A small text-conditioned spectrogram diffusion model, trained from scratch: 10.4M parameters, arch uvit.
Rows from block 6 of the denoiser of a small text-conditioned spectrogram diffusion model, named by matrix and row number. Rows with one number belong to one neuron. Each number is 200 + 20 x the weight over its row's rms, rounded and kept within 0 to 999. All counts start at 0.
After each neuron's rows are labels from the 100 clips, of 14848 (inputs lightly noised), where the neuron reaches its highest value: "responds to" is what is common among them; "peak in band" is the frequency band that holds the peak. Only what is clearly more common there than usual is listed. The data: Morse code for random letters and digits, with fading, noise and interfering tones. In brackets: how many of the 100, against the usual share in percent.
# fc1: MLP up (model.blocks.6.mlp.fc1.weight, 384x192), inputs 0-191
# fc2: MLP down (model.blocks.6.mlp.fc2.weight, 192x384, transposed), outputs 0-191

fc1.326,203,187,224,178,190,187,201,216,173,180,217,192,176,197,194,219,201,196,186,223,174,227,190,230,222,177,204,197,220,215,200,218,207,213,161,163,213,208,179,184,213,196,202,206,222,209,184,206,214,202,208,176,222,183,208,169,199,221,216,173,210,176,236,199,235,155,186,193,198,181,202,194,224,189,178,177,179,186,181,217,191,168,212,162,211,211,191,178,219,184,197,202,217,210,187,198,171,213,207,227,164,192,197,212,238,249,203,223,205,199,222,239,180,222,186,214,239,218,197,217,192,209,213,212,210,168,240,188,192,204,205,187,208,183,218,171,187,210,218,201,157,218,186,187,192,214,182,235,191,224,214,204,209,183,221,202,254,182,204,192,221,196,175,220,252,211,187,245,193,143,218,235,203,198,224,226,240,193,180,199,221,199,190,205,228,213,194,192,215,200,198,201
fc2.326,205,230,200,216,214,195,175,183,213,206,188,234,220,208,205,203,199,230,238,211,198,189,220,190,196,227,217,179,152,224,232,167,172,194,234,215,206,175,222,221,185,252,212,189,208,228,210,190,180,201,210,227,217,201,183,227,223,196,224,210,207,214,183,203,180,217,187,186,209,211,158,208,188,195,206,176,211,233,196,187,184,207,173,194,185,225,209,200,191,208,204,218,190,197,201,206,232,200,196,149,238,251,185,195,186,164,201,194,201,198,176,165,203,231,210,216,199,174,228,192,219,177,199,163,186,212,192,226,221,198,218,184,205,216,186,224,210,211,206,212,216,189,222,240,208,194,221,187,216,158,212,193,187,213,166,211,181,198,205,213,198,216,228,173,195,199,220,166,200,231,219,155,191,220,219,204,173,205,194,209,180,184,226,183,184,196,193,222,179,177,230,249
responds to: interfering tone (86 vs 30.4)
peak in band: 2000 to 4000 Hz (82 vs 25)

fc1.30,202,199,216,202,244,221,166,198,213,197,198,222,219,182,193,187,206,213,200,186,214,222,207,202,171,231,189,184,205,200,173,154,182,214,210,200,232,189,168,189,180,214,226,213,194,216,169,216,171,191,220,186,216,200,233,189,208,171,235,216,198,199,204,199,221,228,192,203,199,207,203,201,206,156,185,195,208,225,193,168,197,178,210,225,175,204,158,179,179,218,236,173,189,186,192,200,210,176,176,180,197,201,202,179,184,217,178,177,180,210,216,214,194,204,193,177,220,154,197,191,184,202,203,248,185,178,197,227,230,187,202,216,169,182,199,203,175,216,235,156,210,202,200,191,208,184,180,225,182,205,210,220,194,196,205,197,211,204,210,202,258,225,209,188,219,199,180,201,222,200,187,196,148,211,204,246,180,223,232,248,202,224,240,189,161,208,205,205,159,195,200,203
fc2.30,207,192,175,194,196,196,190,219,216,201,180,181,213,179,198,194,234,207,206,194,188,244,212,245,191,198,210,165,209,206,189,181,182,179,222,177,235,228,207,233,216,187,213,203,184,208,215,197,177,226,166,182,187,212,165,228,231,186,191,206,199,201,215,202,207,206,198,232,194,201,186,219,248,166,195,186,203,202,178,171,215,201,203,199,194,195,233,189,208,203,218,167,182,177,213,205,224,210,199,208,189,209,214,194,191,275,199,129,180,212,210,183,176,185,203,174,234,177,208,168,177,187,196,196,191,176,247,231,194,189,196,219,185,227,203,201,196,191,176,194,223,207,178,183,202,211,229,190,172,208,226,234,185,198,185,201,213,155,208,191,225,186,196,207,216,182,212,178,216,194,209,195,188,193,251,208,153,230,200,212,189,180,218,219,189,186,194,178,210,204,185,191
responds to: speed: fast (99 vs 33.1); mains hum (43 vs 19.8); the character "u" (30 vs 12.7)
peak in band: 500 to 1000 Hz (50 vs 12.5); 1000 to 2000 Hz (45 vs 12.5)

fc1.175,170,177,221,218,200,226,196,197,229,190,195,220,215,187,207,208,230,186,177,199,206,225,237,227,201,210,143,211,185,196,186,190,218,232,204,178,233,194,189,167,172,199,193,216,199,190,181,161,188,171,174,201,182,166,188,199,222,220,208,196,214,166,241,187,211,221,152,198,176,209,199,189,212,232,187,186,207,208,212,171,198,206,220,207,221,183,171,173,176,206,231,208,210,184,205,227,198,188,187,183,227,183,187,187,197,198,211,164,209,207,168,186,175,165,223,206,183,226,197,177,220,205,216,189,242,241,176,206,186,202,202,205,209,199,175,206,195,189,201,239,224,211,225,192,210,225,193,194,234,207,179,178,202,188,196,233,197,245,207,211,177,199,211,203,175,190,206,209,201,205,198,202,168,227,237,214,214,232,200,217,213,166,205,171,180,228,237,219,200,161,203,181
fc2.175,221,217,196,180,193,180,219,221,190,199,158,162,161,193,207,217,202,197,235,196,265,198,196,211,207,190,205,193,213,191,174,207,204,187,164,185,210,205,239,169,202,190,175,178,200,186,148,217,167,220,210,221,218,209,186,213,201,193,198,208,188,196,193,202,216,198,224,194,187,203,192,210,230,146,216,239,177,197,221,250,202,215,227,213,212,180,205,219,200,208,210,174,181,202,175,196,210,185,183,193,193,187,228,185,207,213,196,213,202,178,216,182,213,223,169,205,226,183,184,214,181,203,212,208,230,160,217,192,224,184,174,180,175,171,212,169,189,213,168,173,184,158,146,181,195,204,216,202,199,204,191,214,182,185,211,199,215,188,201,232,196,218,175,212,225,187,224,211,189,214,152,186,172,183,219,191,191,178,192,229,208,225,213,214,206,202,201,178,194,172,233,192
responds to: interfering tone (85 vs 30.4); clipping (25 vs 7.8)
peak in band: 1000 to 2000 Hz (44 vs 12.5)

fc1.115,163,175,241,197,222,209,185,204,178,219,177,214,155,188,203,148,155,204,182,204,190,158,224,203,189,196,181,214,186,193,208,195,233,218,193,221,190,201,180,176,189,198,191,176,213,202,150,198,191,193,191,189,201,187,187,196,221,179,219,189,207,185,208,180,233,235,201,192,219,175,199,175,194,191,212,194,174,201,190,212,215,205,217,187,228,187,198,194,190,196,220,229,212,208,212,201,185,246,215,198,183,201,168,212,202,225,221,214,203,205,240,198,180,197,239,229,181,224,210,205,203,189,197,217,242,212,211,255,197,213,176,195,209,243,217,194,221,204,203,217,239,200,193,159,187,202,199,182,196,208,169,225,203,217,213,209,185,234,241,200,213,195,192,223,206,183,234,193,199,211,174,183,186,181,199,178,195,158,203,178,206,221,197,163,235,236,223,186,210,212,181,224
fc2.115,199,188,212,220,174,211,232,209,179,180,206,166,209,212,190,223,219,199,218,217,206,211,181,213,218,220,196,213,167,213,212,190,134,188,200,195,227,191,207,246,184,233,190,225,223,243,243,189,185,211,209,215,171,199,236,217,213,185,203,205,179,193,194,217,222,203,192,228,184,209,207,217,187,195,182,179,227,216,199,192,174,218,203,201,198,191,223,191,178,201,180,206,233,216,202,212,223,176,211,177,172,202,194,154,232,188,141,228,204,193,177,216,216,221,169,197,182,212,224,206,190,211,169,176,204,176,190,217,213,190,208,231,182,167,190,197,206,229,216,154,193,207,200,235,227,199,168,211,186,243,202,170,156,211,181,178,223,177,201,180,190,176,198,191,184,207,170,217,211,210,203,239,197,201,190,214,208,203,203,192,213,194,200,226,183,219,175,222,212,189,196,182
responds to: interfering tone (91 vs 30.4)
peak in band: 1000 to 2000 Hz (60 vs 12.5)

fc1.120,226,166,184,206,227,205,204,163,202,232,211,205,201,172,196,176,208,185,183,198,191,207,195,210,140,244,150,197,213,193,208,199,236,209,198,224,170,174,201,184,238,208,179,205,217,189,173,175,237,204,192,184,217,206,208,182,223,195,211,204,239,227,233,171,203,204,220,170,200,184,196,181,173,219,165,168,201,216,192,218,193,201,189,190,217,193,200,217,219,197,200,212,187,183,235,171,191,227,224,192,222,192,203,226,185,218,234,181,178,207,231,176,155,218,209,201,203,177,200,199,190,219,182,212,210,253,197,201,229,225,227,183,199,209,250,172,195,213,220,223,220,191,241,172,214,222,183,203,207,205,197,211,203,182,199,198,195,170,213,175,202,209,183,192,222,196,218,217,200,221,187,162,198,240,202,217,208,191,204,181,216,191,188,203,172,205,189,199,202,209,167,225
fc2.120,203,182,226,196,193,204,209,173,207,183,201,214,191,207,240,196,210,187,186,197,197,200,198,166,201,224,196,210,219,126,192,209,224,242,210,211,187,177,230,177,187,169,165,197,168,197,186,223,222,189,215,184,182,200,212,179,222,191,200,182,198,199,204,187,221,203,217,199,197,211,210,182,231,206,211,216,153,187,223,184,209,189,260,202,189,195,184,193,195,211,219,202,180,201,222,187,180,197,226,205,233,198,191,224,196,167,242,194,178,212,190,202,232,215,240,201,238,196,194,202,185,209,213,223,180,229,161,199,159,226,193,168,196,161,223,157,216,166,192,212,190,204,230,204,183,212,202,207,209,193,201,218,228,161,194,216,188,225,206,232,217,217,204,194,236,194,197,171,190,205,200,159,210,221,230,204,214,204,184,213,175,232,205,176,202,184,210,217,189,214,178,217
responds to: mains hum (86 vs 19.8); tone: middle (81 vs 32.9)
peak in band: 250 to 500 Hz (86 vs 12.5)

fc1.242,207,205,230,193,224,226,214,242,233,210,190,210,206,165,203,207,209,202,218,155,198,222,205,196,197,205,164,222,185,196,216,212,198,217,181,183,214,182,207,177,213,215,171,221,215,214,208,177,193,174,200,204,215,229,216,230,235,203,201,196,197,202,206,219,173,167,195,186,163,180,204,179,164,183,220,206,200,210,234,200,173,159,218,229,231,167,248,208,207,189,201,247,212,208,207,200,212,204,204,190,198,199,223,203,194,214,195,160,192,196,164,175,198,200,204,181,189,183,188,197,193,178,226,206,180,161,219,188,208,176,174,196,186,221,195,179,147,224,186,196,190,241,180,162,213,197,195,190,188,209,195,193,200,180,194,191,185,185,218,168,243,196,218,202,169,194,210,180,231,189,247,212,188,177,213,229,217,194,218,139,211,201,188,193,211,209,205,181,174,199,211,201
fc2.242,202,213,203,156,173,223,219,215,163,186,217,176,225,220,180,208,203,204,175,214,195,207,228,185,227,178,217,205,207,194,162,186,219,216,213,177,195,221,218,196,207,182,233,240,207,197,222,198,216,212,173,207,165,157,191,249,195,218,208,231,176,226,175,193,215,197,213,207,181,174,235,206,217,205,232,198,213,213,187,198,204,180,188,186,202,222,194,190,202,205,175,165,179,200,204,244,207,236,212,191,202,187,191,197,227,217,193,197,222,177,229,197,194,242,195,173,236,209,202,232,199,183,213,222,199,197,224,195,238,188,180,184,204,217,205,168,205,189,173,181,180,215,192,187,219,217,212,206,180,217,191,220,176,183,184,223,167,217,170,227,203,150,172,207,224,204,213,217,202,191,227,213,184,186,215,218,199,201,243,216,221,194,197,221,212,230,198,206,243,197,224,229
responds to: interfering tone (88 vs 30.4); mains hum (55 vs 19.8)
peak in band: 1000 to 2000 Hz (37 vs 12.5)

fc1.368,191,214,231,204,212,178,213,182,197,192,191,165,205,178,204,198,210,239,205,167,217,158,177,226,206,199,158,153,218,173,180,164,195,194,197,223,190,219,191,189,208,215,181,185,204,210,207,186,158,196,203,221,228,220,221,238,201,224,203,191,190,195,184,207,186,219,208,221,210,211,191,214,197,204,225,198,199,175,216,175,187,173,215,206,205,184,234,200,199,210,218,208,202,178,186,224,220,194,214,209,240,185,187,203,166,242,207,188,179,202,198,168,191,175,233,208,234,171,199,168,226,151,204,241,218,171,177,191,219,190,187,217,193,222,185,196,202,206,197,211,229,197,222,231,217,206,190,196,185,207,169,213,222,203,190,209,175,232,213,210,182,175,233,216,199,197,197,218,173,217,181,166,223,239,193,190,241,164,208,208,194,148,197,217,213,189,208,193,173,206,209,230
fc2.368,131,220,176,183,177,246,191,193,196,189,217,230,245,220,229,197,193,223,201,203,218,230,175,182,140,175,174,257,174,194,204,207,200,224,193,183,219,185,219,217,185,177,195,210,193,215,188,229,230,192,179,197,198,188,210,215,188,166,192,212,178,214,189,225,191,192,218,222,195,216,191,214,180,232,225,196,190,191,201,211,203,165,202,177,186,185,237,254,235,206,207,211,201,207,217,160,194,221,198,194,185,201,185,190,174,209,213,232,196,184,223,193,190,201,202,205,234,193,193,169,165,208,213,199,192,208,190,197,210,205,191,222,181,178,198,177,181,195,192,205,197,198,164,196,184,223,194,185,200,210,200,214,203,209,200,218,203,236,176,201,174,198,189,199,198,212,213,209,139,167,210,199,225,185,177,161,182,197,175,174,201,197,182,180,194,198,194,166,182,200,212,180
responds to: mains hum (42 vs 19.8)
peak in band: 1000 to 2000 Hz (52 vs 12.5); 500 to 1000 Hz (47 vs 12.5)

fc1.124,214,192,207,198,182,187,196,196,212,199,179,183,218,186,220,202,208,193,213,200,196,220,213,190,218,204,193,232,204,202,150,172,216,169,209,216,210,195,172,222,224,202,211,182,216,215,230,197,204,247,190,241,235,231,193,237,179,205,203,187,185,194,205,208,201,202,177,210,232,214,211,196,191,228,190,181,194,227,209,204,202,172,179,214,218,215,145,203,193,191,196,205,189,199,205,209,185,211,225,186,184,250,207,170,154,172,231,189,187,233,204,156,173,225,208,233,202,232,171,180,234,237,186,197,164,192,201,233,233,192,218,187,210,203,219,208,177,197,212,186,187,221,202,195,204,202,211,205,201,182,178,205,188,217,165,191,237,192,223,183,175,203,246,183,191,235,195,238,186,237,196,204,215,211,191,170,228,180,189,221,186,206,182,199,197,183,209,229,175,177,206,179
fc2.124,199,210,203,200,190,216,200,214,200,237,193,238,206,201,199,214,193,164,206,209,217,230,166,198,188,184,225,237,213,207,239,178,181,191,157,187,164,216,200,205,188,211,220,207,187,203,193,169,191,196,195,190,188,264,170,210,209,162,197,227,193,206,201,195,173,219,181,183,169,191,213,233,202,204,227,219,171,188,184,220,188,233,208,211,189,162,216,216,208,177,191,212,177,208,195,195,237,189,173,205,212,188,219,211,199,227,172,191,206,168,206,220,190,174,158,174,217,194,234,217,201,199,225,167,185,193,180,221,188,221,198,184,192,239,207,208,194,178,169,188,197,167,168,216,220,215,211,233,212,185,213,198,237,206,206,213,204,206,220,206,231,204,204,184,220,191,211,212,206,220,171,208,171,198,199,161,185,191,234,146,205,198,207,246,190,171,199,194,217,178,204,206
responds to: tone: middle (71 vs 32.9); mains hum (61 vs 19.8)
peak in band: 500 to 1000 Hz (83 vs 12.5)

fc1.112,207,238,207,200,181,223,213,182,206,188,158,193,194,169,206,203,225,184,203,203,175,200,175,211,223,249,172,166,208,214,174,174,194,231,237,194,190,217,201,210,195,177,190,218,239,216,171,199,189,236,222,201,193,233,194,192,196,212,225,209,187,197,229,207,200,216,181,186,224,159,190,219,203,190,185,204,173,184,237,183,168,177,226,203,211,212,196,154,214,213,199,215,213,218,160,215,177,214,199,234,238,218,219,183,190,204,180,183,211,217,193,194,185,218,223,189,184,188,215,211,216,207,190,211,191,204,175,175,187,191,180,235,186,190,206,201,199,185,212,180,205,211,214,192,229,226,180,228,199,187,207,225,221,175,173,187,177,162,232,185,185,205,169,205,240,174,232,178,180,197,185,210,181,207,166,196,212,208,264,199,222,199,212,206,185,212,171,197,185,204,200,233
fc2.112,183,205,202,222,188,213,195,191,216,180,234,227,193,178,217,206,191,223,160,199,208,204,195,249,194,202,188,201,180,194,177,244,192,230,247,212,184,193,203,219,193,199,230,183,193,205,225,226,212,199,226,208,220,197,180,185,193,200,174,213,172,176,200,219,201,207,203,212,172,188,175,222,210,199,188,191,212,182,199,233,236,214,177,201,202,175,224,207,221,223,215,200,203,156,197,173,248,212,211,237,211,195,210,199,227,209,241,211,190,193,209,212,159,216,215,189,195,217,209,161,195,212,230,193,209,170,193,203,220,186,207,212,201,205,157,227,184,209,201,208,237,167,199,214,224,217,182,259,192,191,171,211,220,211,169,193,181,183,207,220,224,216,181,197,222,230,203,220,242,190,169,214,231,148,196,183,202,185,204,184,198,225,169,203,195,206,206,206,208,180,204,232
responds to: speed: fast (97 vs 33.1)
peak in band: 500 to 1000 Hz (54 vs 12.5); 250 to 500 Hz (46 vs 12.5)

fc1.179,182,182,221,214,216,221,187,249,189,180,206,215,230,189,222,189,201,188,213,220,202,149,235,166,200,202,177,209,209,196,218,231,208,173,195,197,227,180,202,202,190,214,196,210,209,173,156,191,208,188,188,190,215,190,219,187,168,190,184,221,215,203,189,211,206,206,188,187,210,214,182,163,173,248,207,216,202,168,221,217,195,221,184,254,202,205,236,177,182,233,177,194,208,170,209,225,206,235,226,187,223,199,187,208,221,207,151,195,176,211,224,255,210,198,210,210,208,228,216,191,180,204,235,204,190,216,210,177,214,197,201,221,203,219,223,194,180,211,196,163,163,211,206,179,223,217,200,182,210,198,172,191,223,191,179,206,220,198,199,214,175,175,178,184,208,172,200,233,187,215,220,187,208,182,239,186,194,189,239,218,202,210,206,214,196,236,211,173,226,174,218,210
fc2.179,195,189,171,217,201,199,203,190,217,178,189,188,194,210,202,200,202,228,225,187,207,247,217,209,211,232,220,176,198,217,185,184,183,246,205,226,182,205,204,195,189,193,194,208,194,200,248,156,203,242,187,174,213,201,206,222,201,185,261,189,236,242,232,183,221,191,186,195,220,219,205,194,213,183,231,183,206,190,214,201,178,178,220,171,203,193,191,242,209,225,215,234,171,214,215,201,190,214,219,202,168,195,201,219,201,181,204,222,199,191,196,154,197,190,203,207,181,191,186,219,203,204,214,199,190,189,188,197,182,201,188,203,186,203,171,215,234,172,213,200,244,185,196,227,195,159,201,209,211,179,214,226,162,176,190,180,153,192,202,190,217,207,241,234,205,231,222,189,226,224,187,226,186,200,203,203,225,208,189,213,237,199,203,191,169,192,221,251,196,219,222,198
responds to: speed: fast (72 vs 33.1)
peak in band: 1000 to 2000 Hz (48 vs 12.5); 250 to 500 Hz (31 vs 12.5)

fc1.184,212,221,224,197,207,195,181,206,184,165,208,194,201,175,199,222,179,190,204,260,187,199,217,219,186,184,181,175,207,192,218,210,189,195,162,176,187,210,243,188,185,228,168,209,174,174,229,207,239,208,223,163,213,210,211,210,211,223,204,210,180,168,222,198,175,192,196,218,208,171,188,204,213,181,184,196,194,194,216,185,206,216,210,212,210,166,217,209,219,209,195,203,219,192,209,214,202,204,211,168,222,209,215,202,194,202,153,210,221,191,206,180,207,241,180,223,249,178,194,202,205,191,192,223,146,213,187,206,208,184,177,191,227,173,181,157,218,212,186,215,200,217,173,183,171,232,206,193,202,201,176,218,199,214,170,191,205,160,226,178,172,167,204,165,204,170,166,206,230,203,207,215,218,201,204,232,190,225,232,223,225,242,220,218,172,193,181,181,204,184,198,200
fc2.184,204,212,221,209,201,197,182,174,183,236,221,185,189,213,227,192,192,195,194,204,179,187,205,191,189,175,181,196,152,191,190,169,215,207,171,182,185,190,174,178,190,208,206,191,180,202,216,181,194,151,230,205,174,197,185,214,223,204,188,199,177,145,209,223,205,201,200,206,208,186,202,229,202,212,189,178,155,218,207,167,212,213,187,231,205,205,207,228,218,221,217,181,252,167,230,195,194,193,210,170,210,187,197,226,156,211,154,204,221,196,216,221,220,231,199,184,170,209,161,205,195,190,205,196,179,210,219,222,211,197,184,200,244,206,207,188,185,211,204,205,202,190,169,211,207,213,207,206,206,204,191,182,215,229,201,227,231,204,219,181,180,248,183,155,201,189,171,224,199,160,193,218,221,214,206,217,197,212,238,230,158,202,219,232,197,212,203,160,186,217,196,200
responds to: mains hum (45 vs 19.8)
peak in band: 250 to 500 Hz (53 vs 12.5); 500 to 1000 Hz (47 vs 12.5)

fc1.34,213,183,201,194,233,206,213,221,187,193,192,167,190,179,194,189,194,209,190,229,203,208,218,213,186,181,187,206,195,180,196,201,195,204,188,195,202,213,205,196,173,179,176,206,217,204,170,170,228,240,238,189,207,213,212,217,228,248,236,202,227,189,224,222,194,195,188,228,218,209,184,180,194,208,217,185,203,180,233,189,181,169,227,175,222,199,191,200,207,200,200,221,204,205,171,214,172,153,191,181,177,148,181,186,187,154,195,193,188,225,208,220,188,214,176,190,203,189,195,186,183,214,232,187,219,203,182,232,208,186,216,208,150,215,189,170,174,183,210,177,206,211,199,191,266,209,248,244,246,201,218,209,209,189,191,222,230,199,201,185,189,203,195,209,218,174,216,224,217,200,194,222,193,235,164,179,184,173,199,210,224,216,213,219,198,227,190,210,217,179,199,176
fc2.34,193,177,217,249,197,167,221,193,207,187,194,207,173,206,198,174,211,209,175,190,196,201,169,162,194,198,178,214,231,185,216,197,200,223,205,227,209,201,194,177,186,212,204,228,197,225,207,182,194,228,211,168,199,227,221,165,184,216,214,183,190,214,197,249,221,195,200,223,218,193,192,159,206,187,193,205,212,178,217,163,243,200,169,202,191,187,170,231,183,189,187,216,200,215,202,206,182,160,185,219,214,175,213,174,178,190,202,222,159,216,199,178,187,172,179,188,172,195,211,171,172,232,214,202,212,182,210,164,185,186,207,209,189,220,205,180,203,195,247,210,207,205,195,179,207,200,197,210,207,203,204,208,240,192,205,227,239,214,237,199,204,174,178,167,173,198,158,198,186,199,179,238,199,237,167,166,190,199,216,231,187,229,178,185,177,204,181,186,210,229,213,187
responds to: interfering tone (91 vs 30.4); mains hum (47 vs 19.8)
peak in band: 2000 to 4000 Hz (53 vs 25)

fc1.21,217,190,200,192,223,232,169,182,179,183,192,180,202,196,226,210,214,192,170,216,192,235,192,214,186,185,198,221,187,210,186,217,240,225,195,187,192,211,184,195,227,227,205,174,216,196,241,177,214,239,238,190,212,212,212,228,259,222,194,193,176,187,242,153,211,200,198,198,193,172,212,190,247,204,207,192,202,175,227,168,192,179,181,187,212,182,213,191,231,184,235,230,161,238,203,219,226,184,188,187,206,220,203,221,157,221,190,191,219,217,198,158,178,241,181,209,215,168,194,219,192,193,197,214,191,193,176,240,239,209,187,208,200,204,196,174,208,199,198,209,194,188,169,173,175,187,207,198,223,196,182,176,229,162,193,202,192,190,176,202,196,174,219,176,196,206,192,172,222,203,173,222,216,194,186,212,189,216,202,206,190,216,220,202,186,169,202,198,199,184,182,209
fc2.21,219,180,166,221,215,217,215,192,210,212,213,140,177,202,221,200,202,231,198,220,192,210,219,186,206,209,218,177,228,190,207,193,218,209,201,220,180,244,194,159,218,183,178,184,180,196,182,239,190,186,182,207,229,181,217,203,178,162,221,175,180,234,175,207,207,243,198,185,219,188,223,205,198,194,255,186,204,210,214,162,171,178,208,207,189,232,217,219,210,167,208,204,198,192,209,173,212,234,218,187,174,194,204,222,179,218,221,209,233,216,199,185,183,216,226,195,188,198,178,192,208,205,242,191,224,225,191,204,198,207,196,226,202,211,225,199,183,189,202,178,185,221,202,211,176,186,175,211,193,190,204,213,154,230,195,227,194,204,234,230,175,186,207,204,219,212,170,210,208,206,176,194,221,222,179,239,196,204,168,239,187,190,207,198,204,186,175,249,226,221,199,197
responds to: tone: middle (70 vs 32.9); mains hum (67 vs 19.8)
peak in band: 250 to 500 Hz (72 vs 12.5)

fc1.83,197,206,204,192,184,190,225,244,190,180,202,177,189,220,197,205,182,200,223,200,187,191,204,197,234,188,212,224,195,200,165,178,156,193,181,176,211,205,205,234,157,201,198,198,193,199,230,211,160,217,216,209,196,192,181,178,177,228,182,206,171,153,180,252,214,205,189,227,224,200,193,194,236,212,214,217,195,215,222,221,187,193,209,218,192,237,212,200,210,218,189,201,205,222,166,227,227,175,192,179,176,216,189,186,208,192,150,215,200,181,213,210,213,222,166,204,186,221,206,201,205,190,214,160,187,139,191,220,203,209,209,234,185,184,184,195,181,235,187,185,208,192,167,239,208,176,184,190,205,219,206,204,189,211,213,211,199,208,214,197,226,208,193,252,183,226,167,215,205,218,186,252,200,195,217,211,212,173,202,195,195,219,204,210,200,222,233,216,212,184,243,189
fc2.83,210,192,238,213,191,206,182,175,199,202,178,237,213,194,208,194,209,203,174,200,186,197,194,184,153,218,194,186,198,149,201,213,233,237,222,210,190,194,232,176,211,211,175,195,203,201,152,204,215,208,185,187,200,196,195,200,232,175,202,177,227,193,226,159,222,210,181,193,163,199,176,222,200,209,173,202,173,176,224,185,212,201,220,189,212,178,170,198,193,184,220,207,194,191,212,183,169,210,239,219,229,210,209,213,212,199,240,183,169,228,196,220,205,205,219,193,227,179,211,187,187,234,207,212,198,248,178,190,180,193,201,172,199,191,223,176,225,169,207,233,186,202,212,191,191,217,217,218,195,176,229,220,234,190,196,198,194,205,176,208,202,197,207,166,204,160,220,161,220,179,207,147,195,205,224,206,217,214,188,208,188,211,186,189,161,192,196,192,163,203,150,191
responds to: interfering tone (88 vs 30.4); mains hum (48 vs 19.8)
peak in band: 2000 to 4000 Hz (84 vs 25)

fc1.320,226,226,216,193,219,201,196,196,168,181,200,192,197,222,209,210,189,230,209,216,193,181,213,209,208,184,177,232,192,216,197,180,195,192,220,190,225,203,186,198,210,221,180,178,171,202,235,219,202,217,254,217,199,217,190,205,243,190,199,220,201,231,211,268,205,204,202,185,203,231,190,215,194,167,192,191,195,209,203,177,228,206,192,178,210,190,224,193,207,226,213,210,210,229,190,196,195,210,211,169,193,249,215,162,200,172,160,181,212,187,201,178,196,221,216,205,235,172,211,223,211,167,173,176,166,227,168,229,192,182,190,194,177,217,215,170,182,209,254,205,207,207,204,215,177,213,196,217,232,171,158,201,177,203,197,195,168,161,225,195,205,165,206,213,173,210,202,202,205,209,198,200,197,209,188,173,157,177,191,177,186,223,210,202,220,220,225,179,203,180,202,226
fc2.320,204,186,184,177,176,184,198,205,196,243,178,212,198,179,232,192,203,219,212,191,228,228,178,189,191,218,193,205,206,214,212,187,181,208,172,210,195,223,216,201,181,174,197,187,212,188,166,192,196,168,164,189,203,154,167,165,209,194,220,162,219,183,188,165,208,231,194,179,213,185,213,180,219,238,207,194,215,207,140,191,192,199,220,214,174,196,148,208,176,200,178,184,199,204,216,218,189,207,231,217,181,185,196,198,150,183,200,217,198,241,196,213,245,174,192,221,200,218,214,204,176,209,221,202,241,185,228,200,230,210,237,213,208,214,218,173,224,177,174,198,195,213,205,204,186,199,208,169,204,197,168,194,195,228,207,184,224,200,185,184,190,231,151,209,227,201,190,208,194,180,178,202,192,205,186,202,212,188,180,191,193,157,196,202,171,223,192,206,239,188,197,180
responds to: tone: middle (68 vs 32.9)
peak in band: 250 to 500 Hz (85 vs 12.5)

fc1.272,190,227,213,205,205,210,194,227,215,174,180,189,214,180,194,190,208,200,207,218,190,233,197,230,193,218,207,198,197,254,192,198,204,201,216,186,238,184,211,196,165,227,196,192,194,221,174,185,256,236,201,194,221,202,238,197,220,193,204,217,192,224,194,221,213,227,169,194,173,215,200,221,199,161,164,224,155,241,220,181,216,184,193,218,219,193,184,198,198,173,207,233,227,198,182,205,201,202,221,216,180,206,198,212,191,206,217,227,180,224,219,186,186,211,170,198,216,184,182,188,175,194,221,219,212,195,207,176,208,184,178,204,209,178,174,175,145,191,167,171,169,157,247,177,232,206,198,184,176,218,214,228,215,197,186,201,207,215,202,198,203,197,192,208,198,198,188,256,181,211,207,196,222,198,208,188,192,222,223,192,212,192,227,155,213,210,203,207,172,159,198,212
fc2.272,193,180,203,192,219,217,198,197,188,226,230,188,182,206,221,194,225,173,194,210,183,163,202,194,223,184,217,209,203,195,198,190,201,215,196,211,199,201,199,203,226,214,189,212,214,174,223,172,200,182,207,227,224,212,143,189,211,194,191,184,266,196,204,206,202,178,194,190,202,162,246,207,202,221,211,208,217,262,174,221,204,226,192,238,188,196,190,222,207,204,189,198,202,209,199,175,161,200,149,227,214,215,169,176,189,193,252,198,204,228,178,194,245,234,211,212,228,233,217,188,213,198,209,191,199,162,217,215,194,202,181,159,208,231,215,197,237,220,202,218,189,197,202,200,214,184,203,233,196,159,208,184,211,217,198,165,227,204,183,220,210,185,223,205,197,195,188,178,210,211,190,229,191,220,222,231,216,185,186,198,189,201,212,176,218,225,162,203,191,210,216,187
responds to: speed: fast (92 vs 33.1)
peak in band: 250 to 500 Hz (61 vs 12.5); 500 to 1000 Hz (38 vs 12.5)